Rows from block 3 of the fusion encoder, named by matrix and row number. Rows with one number belong to one attention dimension. Each number is 128 + 32 x the weight over its row's rms, rounded and kept within 0 to 255. All counts start at 0. Numbers have three digits each. After the name is the row's rms in percent of the matrix's.
# v: attention value (fusion_encoder.blocks.3.attn.v.weight, 256x256), inputs 208-255
# proj: attention output (fusion_encoder.blocks.3.attn.proj.weight, 256x256, transposed), outputs 208-255
v.121 097:163132148129136126157130063116105099139112109165126108232129135164125177114132164082094114160155185134147075088112117140129134126114141151116160
v.122 096:148135147126122055140141087088074144151117071113098152129121195192115182101123124119133142152103129117160099081145093132124170119127119183136089
v.123 097:126161107197174114083153149137101130078140126161105090169118089101137161144143175137144165148092154124134114170151131131158061202138136148085139
v.124 084:092110126116106177127116118031151111070092133130088137158149128101172131099142085104211156164159118137158136143082076123096122171126121118134155
v.125 096:118129109113106093096195169174060154076145138133107083088147131096121144156098091135084158185187129131114145115132166172142137064134099054114092
v.126 092:169118100141096119051182102174131111123136157130090069143086152102089143094170112138087172127130174192109094169160142130133152053150108130089134
v.127 097:111087142130115058152094177182117193088114081135181156116129154133102120142120111130139154132107126155139132124160182168092200147101161104149130
v.128 101:188105143127090128138102122126105090121151111124123127178129088078152181145161048111137156144113128098135117125110092122131087133145077135122129
v.129 102:144135118074105141112066134142131113119145174136041096091170115117073137074154123135131149184151148131123109102174070112112092125115173099088111
v.130 110:162106097149087139093131134127153073145141178099061115052162179100093148165092148070112114158162144128161097134196101093121058089165137078090098
v.131 093:118150187137150165100105082105109155140138126119132092155154170160126127111177115126079030119148094117084105131105098135153092116128148146117116
v.132 101:139092099126210123157051161096132114132131129130109174132154166144134119112144134092133065130089134144112172116119147170109076111103138111144121
v.133 094:150139102166161109114155112218084120042139152174106107097092144120141116132153151093082105043108141096113141090132160131119115156112144149137091
v.134 090:170138101151189164144146162124138146137089148100159127171151157123147108109129067171105105172147085104104134176131093161147122111106110082166136
v.135 106:159154128100119137154109140088121165153137107127152120109109168074130146145149102122208152160054154111121129094129135130126186164060124130168187
v.136 101:147075118163135143143143152105166101142149022122179194158112133096145149116072143128168131175212099123102142104110157146125120120136134138115112
v.137 105:152122113171114159111110131151095119146082118105075177174149153190185114118174113147108146127097093134079066098124161071142052089172110127088100
v.138 099:146206114124118139089106122127113102157127115148145135168074143172157102154174101132104172081114172175142198131118175202178110102094122164178129
v.139 095:173110161139145078148135144144091108097139126169112152170088126146124157140118135155150086113169136084144141096134155176090129158111089058147149
v.140 100:133124108161145136135059132149110172094155183132112188108170104161178108102145118139133100077178125135101180114166074155096116161105150100080081
v.141 097:165155131081135070172100138144117144066103146112164129083171093084114121157161165159140142123113106170116129145134098145168103147039111114116087
v.142 101:035094080107149131113085148091122129132114167122117113144150094127162159150196097161103140206168150088141101107153134195078125082117136154129151
v.143 106:086117119148121101111130142129112136138145164141132109115117120153139131180123143116130177177173107048136125112087173135109150152144118137103195
v.144 116:097132094168130154083127166151099138180166073103190158113113118117102122123140182151074146083136111128075102150125186095154131129146067146157105
v.145 100:193184081049073142121137203073118064147094151122152097135120074149151100106093152105108085104127147141111136142120127098071129142098106095159162
v.146 097:184171183110142199154117101128114081133118050079152129127150112120054164094128127167149126129078117159123146158122131126125143171123135121158165
v.147 097:078100059145160134104147129105077112130067120100184101128130160149115129104101110103138081133155096131157074152179174130089136072127133134107174
v.148 101:169105099170117085151082146122183171164099134111154153097146104151161133117115172122129179178091170100150132066121082129129184100110115087112178
v.149 110:123087153105177124129090132124109082096118102149076096108168137163155200136121085141128095126088169182104107169112111122101133150146120101098122
v.150 101:133159172131084096139134130123119183139128106164138154083126096126122091107142133148205138047155080124178152104149050139150137173186119161104165
v.151 104:144169170171117095166154112126027084105169105163104128103127141217123064094090094111117122129154150156165145086167098088102137097093145150183124
v.152 098:117127132098158132126095110062096125136147114109155082103140136159140189111171118068088101110150091118130126116116089171186175181079146201101186
v.153 096:133153163141089127162128203083149144127101086157134123147130146116118082067070170094164120116119088181123118160088059136139147136149172121116114
v.154 115:132145160160119146128109146176166116154111101086023119125083129095107115064107098110126108129148084154120123126138091103155129176097104122111117
v.155 095:093113122138165109157071187107115105150126109080126085113154160132123129132090130146136169152153137112103140121124171143133159113093125113117111
v.156 103:135105155142141093060219085165125180118096211147121145168124149154188091118096149100177090096153218106100147121126185184097135129169166093137179
v.157 100:151098105134114153118087110138144148118190108117123161142141148145109079115151093122201171143074173143172078037134079168136141142079168104202110
v.158 106:123114134120157062106103137105165145085163138136096133164115193160134140107108145110175151158113160142066093125124180132113102103102142086101114
v.159 112:103139128151185120117070184123171106146122094117125097173134147166172127152099142153127059116116109143104097086167129170103139086166065099152137
v.160 099:034170124193152164144122107158109099106156175142191110096121152088076120134111153170154174143197142080093084129148130135146121071151143119123133
v.161 101:110141124180109102166068124157061119093165126086098087112105154129145168112125136122084172184102112120168124043170149186143137154119115169066107
v.162 101:201099073171146093106159149143150064151152102160193133151122122125147168163101113117144094169160116100116142121155132124076152100196146101149200
v.163 099:136126116068179114126111147202112093152142131173099108146186129101156165072145171146111079155135192078107141123060131163135110115157086108135044
v.164 101:139151141117123102096148145178113139129156175165152114112094171051150141105122172141157177177095131077110100093131115065114155147097159127134152
v.165 100:151102126113131156112060107136024149141156105175096140161139143170100165098155131195098068131163053122156152127147090151150131076131096183088132
v.166 115:163194140130145155085117159133192133128164199127114093160096112171162115133140089132156122065108167153100113080138049135157192105126138130133112
v.167 110:145110177153150034097098108109129121104111210134086152066096122084134110140055138122091151134192142136112150160130213132085135050116115141144174
v.168 093:120180198120175144159205149119134106122168114146098132146151193088106141116167111151124191145118145089142090146188123165140122146110098151155121
v.169 097:102122149110134154126117084090114106119136059074126130084125079148133214148107101130092124143070108150155117117118180149098140153108112179104154
v.170 097:140054193171088066145156157181067080112183135209101196106079100181135113122165084158115131145137152146068154174155104080173129169174197104118125
v.171 097:078126113062131154158068153104122145142150071120095172143073133128107129193155133202115120172176097115129125082128151146103157170133114101140138
v.172 102:133068122103124117120124103137126149080132180150108153086118116146170115097101114065111120147175117117116193131194137142150193161153149145099170
v.173 101:130121164149162092144125143099106074200120126135174175089126104103086081185141151169093169098193090091132137034075130112139105106179140166088126
v.174 103:092146091087093146152157113171115162081130120142166117064130115057072094067160077130152143086147106133152139119122046152194155126083188104160153
v.175 100:176167146134137080109167136141194182109125138130126117091106127146176139103087124067134145172042148120110089144099154163123141195088143092163070
v.176 094:140122091117151056162179054105164073103162125143082098114119102135166142144178106099113086154123121128176106088114049143199128167240169077136079
v.177 123:082104116088152094126122132136084149150138129208160125059144194140163107091145150139153115105128148117194164138128095164111120171114143137060080
v.178 099:112106155130086146187119138073100083150132121080157112173112119125106166129127148142131170118114117098094115096154162076157136140174088151112071
v.179 107:160150116109142120106123137122114108089156112126093141154098181112104107142147089086107093151115195189150074139087103118166096155095074109175040
v.180 101:144142148109181158151159154140106114188121119094160156188098161137149196164163147166132152177146059094174100143126171148115142083224120075098118
v.181 094:178134160145097152139150135170106209195158109163181098175182102146134143091122139112118116093121167135108089149098130114152149100138134158123200
v.182 095:148183132115125166183139104139161150103152114120132103040135099092163106109085163112106107134113106142122082122114139144136133146153138155132109
v.183 101:155167104121159154160154109135123074109122115129120120164138185121137112113142169035068076097126110169120104127048166110112115134104108082190062
v.184 104:153145136094126058122178085147123143139181083140155170123168114101165132090119179177130100150150129082141164095101142114073110096140162153086144
v.185 105:146120109151145113090060127161153105100122052132119111174125136096152171083101082142164199137153107090187042129117113167157137165097081118164085
v.186 094:158141077139084111166143125116082117070161098129212112187207117129085129143125172151117135099129089101100119018150138113121135156116119149164131
v.187 110:141126164128100175149083148096135044145141076112163147134127123092099174084102097176111147126187058112134110157159142173153134101108113133129162
v.188 099:100138183088131120193151160078105122147160141090141083139147130090152125093134114097167158152146115139107111091186147176156161188150159116071095
v.189 100:156145118083125120128096120087079135123123097112148107130152103051133121119183158151136097171103147117158176098096074185133150136085152126151153
v.190 110:095106144158148142114151163120094201108142108112154157153115138184104077183144113143161075153085167148083158143157101056114138114116179148148146
v.191 115:172156155162075208171105118121126124172155155121119116136108054125118123091141081176100139137134107136147152086168163146112145102167105103067121
v.192 099:112111126144138175130178123095165130122055159101109188112128100107154131149108072104169121122131163098057163117050105111111129097112101168161130
v.193 099:133168176144197108100168113128124140163113126092108153110118138080187168092140143136156150179095122127077072148113152199130126097137096170112119
v.194 101:153105182163135146137171131098134187127173172130072139165094130135105117113121171100138083130124161180130163134131204173121108153156222082181110
v.195 106:132123133148132138095101174123172142111166111181080132154129097133143154063179092053122191105138095144129138115102119049126090127154068099151164
v.196 100:145151090141186118135144143122168085172131087144171149180152101156099124132058106118161109122162146105190098100137111185155127140146178151172112
v.197 105:134103153126170128127077181110133163156178102113144120095145160097120152164107122138125210085123148114108123167085101104144133137109142139160114
v.198 099:078165171080088114111163177130167109200083107102106143154078085113119116137155166060139132145069104144157083128117113165095100146120147185140114
v.199 106:117141098124116096122183112154161114162087211080140143110099153106112153167147123150199094188127110121105137151128126104166103108137071174118109
v.200 106:101103059113126161110138116096179146138169154123170151149142150096078094195179147097086086120115179080156111097150137110123092122046071138168045
v.201 100:146143080116088183172164207161067136138093137137144129107112125134144162070140168120097068160117071214096123117185118075181124161130177108141152
v.202 100:156159135122173123162131125138142162119084153095155168126107162153159098086100175116137068110153159167142087082123114130138154120147150145095124
v.203 103:100099189119150147091140154063102155123135156090148096101168121112141124152077169142204150108140091160150114128136083064124057127154119096094066
v.204 103:111154141148067138163101099122174079105182108155139152149107130095098188179159094144116154140143150096163125078160134102060127122124175121065101
v.205 107:126110147108053128109094139135083102137120111115083135165156129140167101113172099097072159119143178111107198100122156055153150106066129112187099
v.206 097:158133107154136091156112131113120164110168053177148085129157127110075125098126095135124132165139127105125107136138060190123135142148106179105132
v.207 103:058107077142150191080143101106186123121178120145113120118123195172143132128127106154105139096096173134186095038178124150148130115083198135098122
v.208 112:085116127129100124148090112168087125120112169095144095122091148109105123164112149111089144157127117129158096091128120111128082110097133161053079
v.209 098:173131132114117145149166169164097093151092128135149114123176122134136128159110161163185074125103114104068105141128137161174105100167066131113130
v.210 113:109130192127117062063099090143126089158082093056082122143103127136071103108095105092171148102105107128075130122127160120127148107157167124138174
v.211 115:182119075149140169145093142165134118186149142159127220122133102117052134142150110144128134181097129103068119123066070146132129152093141103127168
v.212 098:145142155146114099137159113087090061115095123094101093120116115141089086125100062114196142162163104120126190087140131077141067116105127139171148
v.213 115:111162083171160161119113135057133092124101152125140186104136092116185152142141125149150142102078047158112114194134136104131133070109122076127170
v.214 104:117098075170156060099105076104111153121142123116120121100107111127083121149120158121217130109160113127114135139125149112119120119157088129137147
v.215 112:107064161161106174178100174086151166119123102136098127127134164131157170176121139144031172093100132149085097074175106133136113123136122163098160
v.216 106:115118092104096139090181139141089119183088200112176131140110146123155117121100127113129078175143062164078104088101170107146127132094108140171137
v.217 111:155155090162098073099075052077140076136054117127153125100127129186153065174115117134171121162175103171079180101096067116058157148177080108102112
v.218 099:164122163066131099132131112169037117163137072168098147127109169148133086071120108138172166162128074103160141142135155131143146081154132138131125
v.219 108:074029080125130108185143109151099148133215114209146133097144155096145082107120073079087155161091124101148127101161057100121096156113123093127142
v.220 099:134166136134172150114177134147106119174120167122057148135083130118147158157188084141152137147116183067042117121120108066140193160110132100167083
v.221 102:087077116150142066074112189086147079162142103108153118127124116169168114115114119121160161155169138139133177112078071092179065186092148115133129
v.222 096:113149139096085094101096152112139141176127092165102154105111129142172182080138214168134077122074105131092088105101148170080119135182094126117150
v.223 100:171185126130061145113100120147151079122150088140101163133138244155124168147174113173112130135151062070145045104118144144189105127140130077154110
v.224 100:144145129163069172162088066131130094077209110173054123118150109183081134181111082130093181147151119154141128096133114102112150138173123153103082
v.225 109:122120169079045109122135113193105109169087094119141103073185143161077061150118139168151102173139152140122185099176137112065151130151112104120141
v.226 120:133176142112071154083105151101139091074120148088100136128098126143166178118103163057109100118113137128123136094093114105136154080085104179074141
v.227 105:097168180174133083156102177087131134132098114133115112129121150085106081201191149091132091157139058161095211099126133114133094125095086119138111
v.228 115:125076148168108143115170159159125168114132155148108180133175118105092152230160128142134165156168181153146142152117130096118176111120205190123055
v.229 113:135214097197131097149087129088174092138073082026149109152080142085137136148170154128149112123082078189097128173145138135102132124142063175108161
v.230 112:110134107158201134074096178126109116114169131162182090152063116134070126131115125154106176117125140056119141196088096087184173103068119095178098
v.231 096:060083116157145088127124141099105135113082146095145169089112105133169049158132157149155158127153145106093140072154143103108135104195161137072142
v.232 113:124160112110105138111102134114137124118149114139146099136102016146120153127098128082163190148110169118186119136128114137166146184156108139117057
v.233 099:082163155167127146117129118150146123150100178156113158136100128134108111170179113131073136134118164143073191152164133092096108091127063166174137
v.234 110:173104089105059135160165125144135125138096158164109181108083103168086093122096135175134103117152116140104130096132118122086158119073194135143122
v.235 099:141132123098142135116135046139126096129094071113149158114148139109107109147111118151144116125108130163154095131120092138176151127096097173117147
v.236 114:109190094098083182101147115143126122116108122178150129139129108103157182128100097073128080135108150075153124124137122193118129133096094107114143
v.237 112:073151124135149172128132118109173175144103119089122104128093142116156119111118143176128126143111106107105092154135145145125121132132131139036119
v.238 096:131155136170079136162088096103158088123128143113127133124183130122164057190090100097136102100199120102156166081087103122067085089136165095189147
v.239 103:129103168135141125079125136107121151166182094148148183073174104090089099146167064162132192141163151123150113123146143119128130125109107097111107
v.240 101:127129160133134109174134167117129128135141155097139178103086142109133105126143098109126175110123137122152139129149112105187176131132092145137092
v.241 109:094100125125158109087112111076176114088107132139115138183113108126152184137132124097109105108207166159165145206104120158138118087120161075139157
v.242 110:179096114131116133136141115132108090116125134159142073155137083159156135130045081126142111109165163148145146221111155137117157136095166130166148
v.243 108:133156129081152126161182184114113125137129068120100124095110178084105125099134131141135186132135103121136160105153075187186120196133077066129137
v.244 093:139182129104142108116131120143195171148101106117161090130170120112164115122139133072162135103199171140147191150170151065150117135119128119181146
v.245 111:125126117130125105132189173098101152158102129116059154121148169127142169141193160112096166125096122099088109097203159118175131112176172167169101
proj.121 093:102114134184085128099116124115143152111092093108141064165163106083151136125152179186175110099149063152133190203178142135098125069146113090128141
proj.122 096:201103103119094173103104113132149123123146128104125062157130138118143119102167141165140156089105101098161095166169150128113153159116068131103124
proj.123 104:097050134102104107104113070146189096110140103160108108106163115078143074085140087140117183086124123086145122184075169123085162119143176082175100
proj.124 090:156149131152094142148113152154067181188090139142114120092134102124094149101165156126138100119163122115135192114138083130183131162094152108185144
proj.125 093:130143093155061156144122160184178133076147165085159139096176116181084126143099078111168115145152115093114083100096150097116124121175105165147141
proj.126 090:085129125134144150110156151150118136105160091099118095156164154145118146157114058084146130071072146105154209077118137098119109121085079126162093
proj.127 096:064160108107126117192171086136188083109150165108098106171140100105147124148132127093176100150016082165073093203107143116146090153160130132100119
proj.128 096:102157151110049133157061156136042135115100022122130158105146138119158134148166084140094158146169092149098181135124124121111110158167143119134143
proj.129 089:101130143113151092196152136114143210119149122122128163163101077125191156151115159131097116098108141147153143131150157087109109119113143128137146
proj.130 108:140153147069110169191174110126148154156131123127126088156129153126135118073149150072121141137129111139110105108111132095094138108161162140106134
proj.131 090:140106081123216158140116120140113134103046164181086169103127109114091166113093150135127141107177090134113105137094114148151161169153127066181103
proj.132 104:061194129162059099132182164149137158153085165133107048133132153120095131113109148208187137103137108160128136164127163091144111102099153134083158
proj.133 094:099171143094153132157141148093114095186125081173106099062149102177106186154114178193142104156127116110045147156146115148097166130104145093072176
proj.134 090:171087108164124123086083121164133174109098175117116170109098107131165177245096167119150090098130153133130126118137157075132126133159114090124130
proj.135 104:067096206193060066114107161152082154132076080021117142116150185132131110165139117152076084078116097105141109150106129061169136105131060164080101
proj.136 099:116154132100087173105170142143148149150137106150153105096058148154093207116108123097160136132149124151114089120134105133129090083159069152141113
proj.137 104:195126119111077071125122182135122150109032106116174115132133071064069165198177169107164177117180140133119142103125100126102150139094146166149118
proj.138 098:087061115192135052052198084157104164150146212080148141113129119144145053147072138163107082078150170108112110144088080078096139170116132138161126
proj.139 091:088122114112121130093061069162145111151158144136148170156114117094119093072155114182151141139071092153096127142118141109139091025130147157084121
proj.140 107:101065063141139135114161111137177141097098156129155161165162121147135136182097158145113153120075136128095120083094114148160096141141103091117092
proj.141 094:153110102108094144182151147115130055231175206169146198123103165168111100143113129186154136162128166087162119094117134078178091161144169149136144
proj.142 100:164147113072057077128109119155094181193141154154116106117158165106111097179147145139164104116109194159166134134136146073174126177100113111107099
proj.143 099:155189144074158139127186132157152072142129090185124100121130127149106153105108113070123086174123125103112120166149132100119137133149107125085155
proj.144 112:152101128082192119129073162123114080112088203131058079078078120116158108121135126072082108134207146100103118100102119103089154167106111086142089
proj.145 106:105108112167156146128132146122095136105138157115069088143102139102165101128109147084138227105143125093140114126150099073166146100134140113119140
proj.146 093:089153175181100135115080080086136114146154155120151065131098094141110136114110086080128110075150104103157122093141089128125125093170181101056117
proj.147 092:155135143121171141123225127113132105114127204198107146153109089055108150053100144089111149126102148112144111120113079168152128144131125147128111
proj.148 106:133081126138208108123127150108092135160105115109140164146111133125151062143165091146120158099151147113093160138113145156107119094181094105152151
proj.149 110:109145116162069144109112132096140163130151127162174166132174097160108110099135113080121123060168068141089134191138080120157128153151166097111124
proj.150 093:015148121154033064101126138117088150189160137116157090080157134137154136107116115144139115092136115171146122166089137131135137160157122114112103
proj.151 102:143101051122114174128140099109154131143132154123166113120126116127147166123091081106115155105184117138048094161098096153138157101074166156145116
proj.152 095:153093158135160219115095112161187115059101105128132135163137184104160110132158137166139080108144147130077131142187080096116118133116140046102134
proj.153 101:051095159094115155102172110053105150075139109066068164093114079115109103107108132114108135075144133153100078148129125099149178126139051107134136
proj.154 103:163168098101179128099143068131128096147162140057116113129140121098115138128112088089102147140143088162059066141101079104109130109174129093114133
proj.155 096:127083164069119113156149012097123093149129124166105157108141168124136075136109191094152111101121190085090095083118103058086107094132096167118145
proj.156 097:126162093133141158132145081105153114200143106164150125136106084095110126124083139159115126140071156113188126123173074131171125080124076175074192
proj.157 105:116045162150105126095099096154134161116118080109186137141082173156166150142151158086150181134125067078100136107090099120093163142155130082119158
proj.158 101:143077141134148168161145127111106084153099105085127080058129137121132120183153173170107189192163111119126096133184174133147125126106140082152136
proj.159 101:124148098153064045076050092104130121120109132154138112117119169124156086139190150090123168111145132128143146132077089138147161158121163147075106
proj.160 104:153161143120234115167166126115117082134161152145108064118138170092146161151159100130166087124115128130119103131142153122091151097135132080146149
proj.161 096:188112075097158090096117143133137151139092163090162163153132176160180125196170132134165164097140161132050097176070105129064097143144150104171105
proj.162 102:108156109123122097144125113161149107130100187150122154123104158092098163035154183098188160127107086153172126115101141188108145058106153169116120
proj.163 091:167137125149168095089141147120094132175110122138075154129095164160167106174120031157134116136139129175120130101119131126128152136144117091128168
proj.164 097:117099141141119163205153136162123162128141103131118131084084077134134132180141119169156184159079145089182159122111136124153073122149107129142126
proj.165 096:112140103156123121076137091110160080092102107130167134133077134103170170125098110117126145132153192138120139090070193106173121106124114089159081
proj.166 106:136073111178148148087081120109096115105145103140123126094113112160144114185145202130104076132165104151102097085082114107124111200137113112135127
proj.167 100:160127085123130123216123196098114083137117080123139125144125137084165086153166181147082104122146149091130105121140153091143127119120140132189145
proj.168 091:150162194065135111158113120121140150140087121125136089138116163187172165200093161122147110121140118126175095092097065143158127151150090121059091
proj.169 095:147150097164128127065129137141112207181154176075192158091063148132070110094176123119135152182131134094160185181117132154077098137150048070124077
proj.170 092:160131095063144100138129133086149090125097070095189115126108076057111187133101118088139173186087167175103158130115094182098164081080141107129119
proj.171 096:077157136155175121106158094145121099139185129109182034076134120194095144140151126139132140138109105125048114148087169096170132118170147106114164
proj.172 098:066164090057112132071106093146180134156146059135191156097159142168139196111124189119143130137072143146106163161124124166135127148160182084146144
proj.173 104:143141105099065132200071162127110118223082139126112119114205142186143113137150163116170111155175161109125132177139146140100139138174170127108140
proj.174 099:101137150112136158076132189137151117126136088133112132203145123116159165132126135187134111129097122094157179110136104081130053167069069140143142
proj.175 092:175103080116133128071098097097100137139093163077085140137085141097089138160163113173191110104150130119124165056132101109094154088106103174099151
proj.176 099:115147081105126130177128126145148149170126092094166060141179155150137136053179150170119174121162144187153145141146108134157156109121107151097122
proj.177 107:119108180156127120126167081129090128167151131132107143078164092147134142135106142155128127158094189095033148132175134132163135135108144111110144
proj.178 098:068119076107115092138143186117112146091124099142084114149153071144105098143153141109136164122203128165107042153124072156080125148149132143137143
proj.179 104:147062142209160161151089097120123116114100165121088114122115123146159114141114151175131127118134109154146110064150129090073144125151123096129128
proj.180 106:088152145077049149167145129099158112155150146079150087106097171152088114140110104093154123139133157132157129131105124042161108166121094186106094
proj.181 094:103122174121160175072098163113162143117115183059106150110100114090090144120122132052168181138113078159149071063106091097186140111073094133096099
proj.182 092:127146095120084087128064149145116120158132151085118119120119128149084175167171110115147084110138125163156108106150113109091150129132076074134077
proj.183 102:105081102155116125117124064135093165191123154109091107110119103168162080199070109144145124081155135139090134079130107115144129133172143140135131
proj.184 103:135134148145126122126097107106199105082122130143089150116126155128108195061169062138107115120118076166117130098103186136168149142167096041079156
proj.185 104:169092148145155145123101123111129160092118099102100211178112167154185137169174125112106117124118078155078168092051139096106168118129138142126142
proj.186 092:127088162108105126054118141170095113106112124182150225144149132202152176128081129217094096141079134185069115070111109110078120170145161159120129
proj.187 103:130208149083061063097146088116101143104155150115100124093166155101108124124109113084118158111137145106133107138102108087121109094094112146126082
proj.188 104:139136090136136159127109146143113118120090105172090171101158088178173121145157137126111100110094124149097097152121068140139103119145191172134115
proj.189 092:111082133155046108140195170142120177160127090107126121136107157142093105151100120184167099147079155101105150130138135097184107130162098110141161
proj.190 109:127154108147076141137184149110104141063112157140204100097126118112113140105137144112137162096160111117093154118140188194130149178165106134152203
proj.191 110:120143096124149066117156125127130154123204080126134098125148122101066159160161093172148104173144150171140119129116124106122106115168169140095088
proj.192 108:167133101143166155128125080155081118189119141139130128177098118145138141161121202118154128189105110112041177091107163078098128146186145099111127
proj.193 104:066125145140109141091142203143155083153153161180133129096108098114103022112154126162098128107126106092158124147166174186121142120104140137084127
proj.194 101:158134136116156135090147111169129128068122131133154157127068066150144141137091101111167154076156142128151120059131107205080140149117146116139084
proj.195 104:175148125090110132167195090139115110138146087130104137151108117129162104080159108151132098164119158115190118150134146127097126089088190072101079
proj.196 102:078100091094096155175107073162100127100109142173059165114149139074189112141142019156151187134124098090141127127138056150143101109149108114106181
proj.197 104:146157150078146125106106077133071133168084070110117130175154094139150138200099173119143062138131132148178148112204110093144108088127086135173138
proj.198 099:205106090100093136072160118100182153087160134161137124109055072153116126114110082107129140093157187084172124100072109155121156130112151172081138
proj.199 108:103140139054099144098146184115139119175139169171178125140133126124135164121115123128102124100136151133128136157098193126111098199148149078082188
proj.200 111:132161149037078123080113091125131127101140148136125129145132126157136173136072044175123139181102183096114123152091177160148104112159147148155189
proj.201 096:147150138079117162172129168160143123130189115139083147112134103113141088128203098115100141122117097145179122154171084131133128186126163170056102
proj.202 097:041159137140180138121152132065126125183150170134103096104138200116168134119130126113159136184115101110114124162085119193124131167168123065119161
proj.203 105:146085091147109138161136122116135162214146144162211157193125181119128136107174141127120168111102129143134103152178115075162124142084082075102106
proj.204 107:146134154187115113101127186161084129156101092121150141123172130088074112094171125097099097105153103083112117110104179078163130132091108114165173
proj.205 105:133143130130169150122080131102127133081064171059141106109145156097171089116084063092128105133116176156086121095078118090164125162098131112142112
proj.206 099:092114161080165134097157135149159130143134103149162183178168139100134162119156127099075142170117096121138143144088124167169115101133156128205134
proj.207 104:149073166182126130185155136130164128148122166117128089152159111122172117121138108069159074162143106104090159158177154144168139121148039117137152
proj.208 104:074116144077127207167140166155158118134173101118110081117103186120122153073146137160098152150116118137128134153151064130202138118196109147093188
proj.209 099:089123078099064151180186133076050157133121146141133098118173145150113192154178117107074153145104198176116140114152161081099153143130173081133149
proj.210 109:139115210150207096082145144089070108166119062132159143133054145166117133172161175115138113142144129123136102165162084143062129174097080142149130
proj.211 116:118172118123093115139182121150180078114135118085109111090107127121105172092083099162148144099125146127097128147038145175140110071161142180161159
proj.212 095:098187098183161151125166140120145139116139159113119174106155163126160119119120150123109132086082175125052123184069150119151100178165131113077111
proj.213 120:185132101116056112166175145123180128129108104089162152096131094115155125144154144150161114107161128143137103103160066088125120174108138106123106
proj.214 111:102123095161060163089102206164169160128111115152128137154158149089098131140144171118127107159095115117086107094116119125125146116125124076127094
proj.215 101:165165113102135101122121110146118052170146179105137058105118139121061179162108081121126101135074148116143118108111118087133147156151122096147100
proj.216 108:055219166168150159168061113092145091109182088122070177099107114112062100170151103144158151149047153097065156145091116094101122139143158136072092
proj.217 105:122101133063180152079128153171168163122118117136170185140145120141173138132160122123125188191147169097116117133142105140146139139136119125144138
proj.218 094:108098158154153108084156096121106204126141114142162178152142161112162135111154114081121087168166144166142121159171142138108180167124121139121160
proj.219 098:158146118084097117173132062155181160178128163122144133167166127138157186147153131076095118149127136146131136140139158162175125103059140120151133
proj.220 102:092191152080160199143201152118153139146165177085119141126142181135111131126085087096115121179145145109096125143143163176123121091096161166172092
proj.221 107:192101167172116171153170139150183184122146151113096106130175126133155105095092143081094141194173086089096166106146176105111118179158140130140083
proj.222 097:131139125191083094128107135110141034133153157152135162122181088105139118131117040120129176111128153093137131117157110127138127112136087129146109
proj.223 102:058110151120147092169167137141118106132150187129149113103074140150087148101151145162165197134112105155120113110134113158159145100130102163112137
proj.224 104:130109109064169133165126113159168143125100136116154152132105115111098128077197091169121143128145154152124095154153148066170150100142142131131125
proj.225 107:158129202107114130095097126064099170071164167127146088152111089107193165099117128108118173102133177060136150158052115112183148138098092098155160
proj.226 113:125142092147145147103139101125100120098151112128151088119150123084167153094181141102130109090181083150161143105150169020139144159101166104151120
proj.227 108:123142088140126189165155137103115120152108083116168109119121057176124077131117116187098179060085107155134137073172159126132166136167137135140096
proj.228 123:146125153010138180097134135201097170098124098129123148139107149152131169115155105109109120134166124173125165121110126116135170108138194198172118
proj.229 117:100146087197044139135165160145139110133125101109130053115139075117172160105143094179117114111111140127134143065144086103119162121142177160078096
proj.230 111:171127114062055109120144122172119138132129149108166168148163119133151147099101100154101069136148092126130117021118165123128156113102123130111114
proj.231 093:185113086115125178172147077087135126157101106161183155148144117151113214155126159150211117137166153129093091160123125108091084131105172136088123
proj.232 118:102101147139161118129104143158127109106125142150138136131163146155156079099101141127121105128149098123121124130143083148148158140143042098096155
proj.233 103:155217079089142044164201147118152127173169148148173147057156082197089158102143123175112127078055140130140090148123196098135119134133176112071107
proj.234 105:132148139165174116073122136147197168099156093109115129104083166162085060120083123126159147079132115102064138173074117148181098114173170139124104
proj.235 105:151141137077063119090139123111113168129097169079088126102139209143165139157133143080111098159170212134081117167116143096164074104102182164142165
proj.236 117:117122141153143101100132111137101123124241153140123129080150162141130107141186111116089158063075116101079116140130097134111161144167133082140089
proj.237 105:124109149146182143131122161122121077145062093104090093115102146087095104094104085079131170124160106127106103123140137157185104122132092093132131
proj.238 096:095150165180208171145104120141072105114108127081203136163134161125089164111111129137169165143159108146126160143143169120105131078120136158154111
proj.239 111:208113169081155088112113071157131149175127148120070116157174127111097140100131126137119128180149119105104100167112092158134141143153142160133122
proj.240 105:181100147095144139107120141110151167119132167107110048091072176163128151047094069150124092140183104115091095122112194142079142163098150185110122
proj.241 114:147110118088072158105142155103122171124062143143171116158184142149142122143148184118106074144150099095060159053194163120071144121178139165153119
proj.242 111:108103141146139112119044144145124155080114115109139120114113154138127099160170176115111187138096130133117102079139046098120084151161120114143133
proj.243 102:101147134154107141107144124133166094170126161175126149186128140096171089135130127072151143102150210142118112149062133074085138134143187113146105
proj.244 097:157138123157126141133125117119085116060133097052110143144083158157088121146142199111082088146172156111110117102169152126093148098094213161091072
proj.245 107:113134059094083171168150137113165116117118143194160115139139134110188170142112110153194114068111188167107106151115147160140182142114150112098194